python train.py --model="masked spectrogram model" --dataset="synthesised imitations of 52 everyday sounds, one a clip" --train_examples=39062 --n_mels=64 --hop_length=160 --input="log_mel" --win_length=512 --method="mae" --mask_ratio=0.6 --loss="mse" --encoder_arch="vit" --encoder_norm="rmsnorm" --encoder_norm_position="pre" --encoder_activation="gelu" --encoder_mlp_ratio=3 --encoder_head_dim=48 --encoder_fused_qkv=true --encoder_bias="all" --encoder_qk_norm=false --encoder_layer_scale_init=0.1 --encoder_parallel_block=false --encoder_inner_norm=false --encoder_patch_size=[64, 2] --encoder_layers=12 --encoder_width=160 --encoder_positions="learned" --decoder_width=128 --norm_pix_loss=false --decoder_layers=4 --init="xavier_uniform" --residual_init="none" --optimizer="adamw" --learning_rate=0.00082 --beta1=0.9 --beta2=0.95 --eps=1e-10 --gradient_noise=0.1 --max_steps=11500 --batch_size=128 --epochs=37.7 --lr_schedule="cosine_restarts" --final_lr_fraction=0.05 --warmup_steps=2300 --weight_decay=0.2
Rows from block 7 of the encoder of a small masked spectrogram model, named by matrix and row number. Rows with one number belong to one neuron. Each number is 128 + 24 x the weight over its row's rms, rounded and kept within 0 to 255. All counts start at 0.
Before each neuron's rows are labels from the 100 clips, of 14976, where the neuron reaches its highest value: "strongest on" is what is common among them. Only what is clearly more common there than usual is listed. The data: synthesised imitations of 52 everyday sounds, one a clip.
# fc1: MLP up (encoder.blocks.7.mlp.fc1.weight, 480x160), inputs 54-107
# fc2: MLP down (encoder.blocks.7.mlp.fc2.weight, 160x480, transposed), outputs 54-107

strongest on: reverberation; text has "room"; text has "reverberant"; mains hum
fc1.320 [167 172 108 120 116 136 118 129 137 139 158 147 140 105 129 130 157  96 136 126 142 138 172 137 155 132 152 118 110 113 127 167 156 142 132 114 118 118 153 114 140 118 149 152  87  77 192 134 140 107 126 169 130  84]
fc2.320 [139 136 152 112 140  96 115 120 153 113 109  99 146 132 119  91  88 101 126 172 164  96 142 103 126 104 121 197 119 129 143 137  98  88  89  97 144 132 128 177 105 104 103  77 118 124 132 135 143 137 126 158 143  97]

strongest on: drum roll
fc1.282 [140 125 112 117 138 116  93 129 123 135  78 137 119 134 119 107  95 108 123 102 126 168 113 185 140 160 144 136  81 132 101 138 122 114 112 116 129 167 148  78 168 119 141  91 131  78 147 121 126 150 135 162 152 139]
fc2.282 [113  90 101 142 110 135 148 155 130  85 130 155 117  90 166 126 143 136 154 117 147 149 114 138 127 152 128 125 141 104 107 144 169 111 145 108 174 131 124  69 142 102 151 142  75 134 126 127  95 159 144 186  93 108]

strongest on: stream; applause
fc1.305 [136  92  90 121 145 107 140 116 100 106  95 130 142  77 128 132 129 138 159 167 126 117 145 160 127 119 156 146 164 131  70 162 122 126 172 109 144 136 177 131 165 157 126 128 120 155 101 138 100 120 132 104  89 101]
fc2.305 [165 103 145 138  99 149 159 136 171 123 136 116 109 114 175 128 137 153 161 107 128 120 101 134 151 142 123 135  66 131 154 134 137 143 156 126 147 124 111 112 153  97 176 115 157 122 113 141 134 117 138 118 128 133]

strongest on: drum roll
fc1.236 [ 92 181 130 106 106  87 125 157 127  96 136 138 156 141 133  89 164 143 123 130 151 108 121 110 142 141 152  89 150 104 101 139 165 164  81 184 149 108 181 172 149 109 122 183 117 119 159 124 143 106 127 107 118 152]
fc2.236 [143  97 114 134 120 142 130 148 121 121 126 121 103 124 168  96 113 132 164 118  83 163 123 133  86  78  92 136 113 161 130 112 186 135 194 145 133 115 162  92 118 107 138 139 147 147 123 149 130 107 103 152 123 119]

strongest on: reverberation; text has "reverberant"; signals
fc1.451 [118 126 139 143 137 146 105  96 145 122  97 135 155  49 132 107 125 150 165 150 131 108 139 139 136 191 154 125 121 129 124 125 123 109 138 128 120 143  50 130 193 175 111 183 108 130 137 136 142  89 142 134 121 114]
fc2.451 [141 122 152 144 140 106 124 122 145 109 110  95 124 118 130 115 132 156 129 122 134 135 153 160 129 115 112 192 112  99 110 167 131 119 137 131 147 158 119  78  78 125 122 107 129 103 126 134 141 122 181 131 111 157]

strongest on: household; doorbell
fc1.383 [101 116 118 102 153 107  75 115 109 154 107 129 169 110 134 108 109 116 143 145 112 102 157 128 106 181 131 129 108  99 127 124 150 124 126  96 114  99 126 181 137 129 134  91 127 154 124 141  95  70 152 128 135 165]
fc2.383 [181 148 156 139 101 177 134 163 118  96  78 154 101 118 109 117 112 111  93 103 138 143 149 152 108 127 124 163  86 123 114 104 112 140 121 111 135  78 150 164  99 168 121 108 127 129 126 133 137 115 136 106 171 160]

strongest on: household; doorbell
fc1.433 [138  80 109 129 126 128 104 169  96 147 120 115 164 110 172 145 153 160 150  99 139  91 181 127 108 137 123 120 120 148 110 117 129 141 132 149 150 112 142 100 137 132 133 165 102 168 114 131 180 125 145 125  99 153]
fc2.433 [122 145 131 100 171 105 138 131 128  88  91 133 102 101 108 133 164 155 119  77  82 128 109 145 164 169 141  98 163 129  90 116 164 132 122 135 133 143 158 151 135 105 107 118 145 154  66 169 162 179 176 117 128 134]

strongest on: stream; applause
fc1.389 [121 143  70 139 140 138 129  77 106 164 135 108 104 105 112 157 108  76 100  74  79 145 138 115  93 180 104  90 121 125 128 139  99 117 177 114 130 116 149 156 146 104 136 137 119 117  69 147 121 110 133  93 145 120]
fc2.389 [148 194 147 156 164 177  87 109 116 140 112 170 121 115 147 155 119 129 125 112 125  95 124 129 151 122 136  60 168 101 136  99 138 112 161 114 118 106  86 112 119 128 113 141 137 179 161 125 142 116 107 171 176 134]

strongest on: reverberation; text has "room"; text has "reverberant"; muffled (low-pass)
fc1.188 [151  85 104 106 164 162  97 135 144 128 143 129 179 133 125 149 126 100 108 131 131 169 126 110 101  97 159 159 138 110 118 117 121 142 132 124 127 110 111  79 153 132 210 143 113 128 147 112 137 124 127 137 106  90]
fc2.188 [101 117 150 160 119 140 108  82 116 165 102 112  95 121 164 110 139 140 151 120 112 134 113 104 173 109 140 148 128 104 138 113 128 117  97  91 164 111 167 156 144  93 135 143 141 134 121 137 116 152 115 157  97 137]

strongest on: drum roll
fc1.54 [124 122 124 128 137  91 115 147 115 113 104 123  67 109 118 118 100 103 118 149 175 143 140 142 113 100 118 155 106 138 126 133 105 113 114 116 149 128 139 172 121 115 108  99 108 100 124 128 158 116 129 133 131 117]
fc2.54 [158 127 121 137 149 173 139 138  96 142 148 109 121 132 129 150 114 114 165 142 117 124 128 131 130 152 151 151 104 148 127 127 125  88 139 151  97 149 137 136  89 138 143 104 162 134 135 150 146  67 111 150 117 172]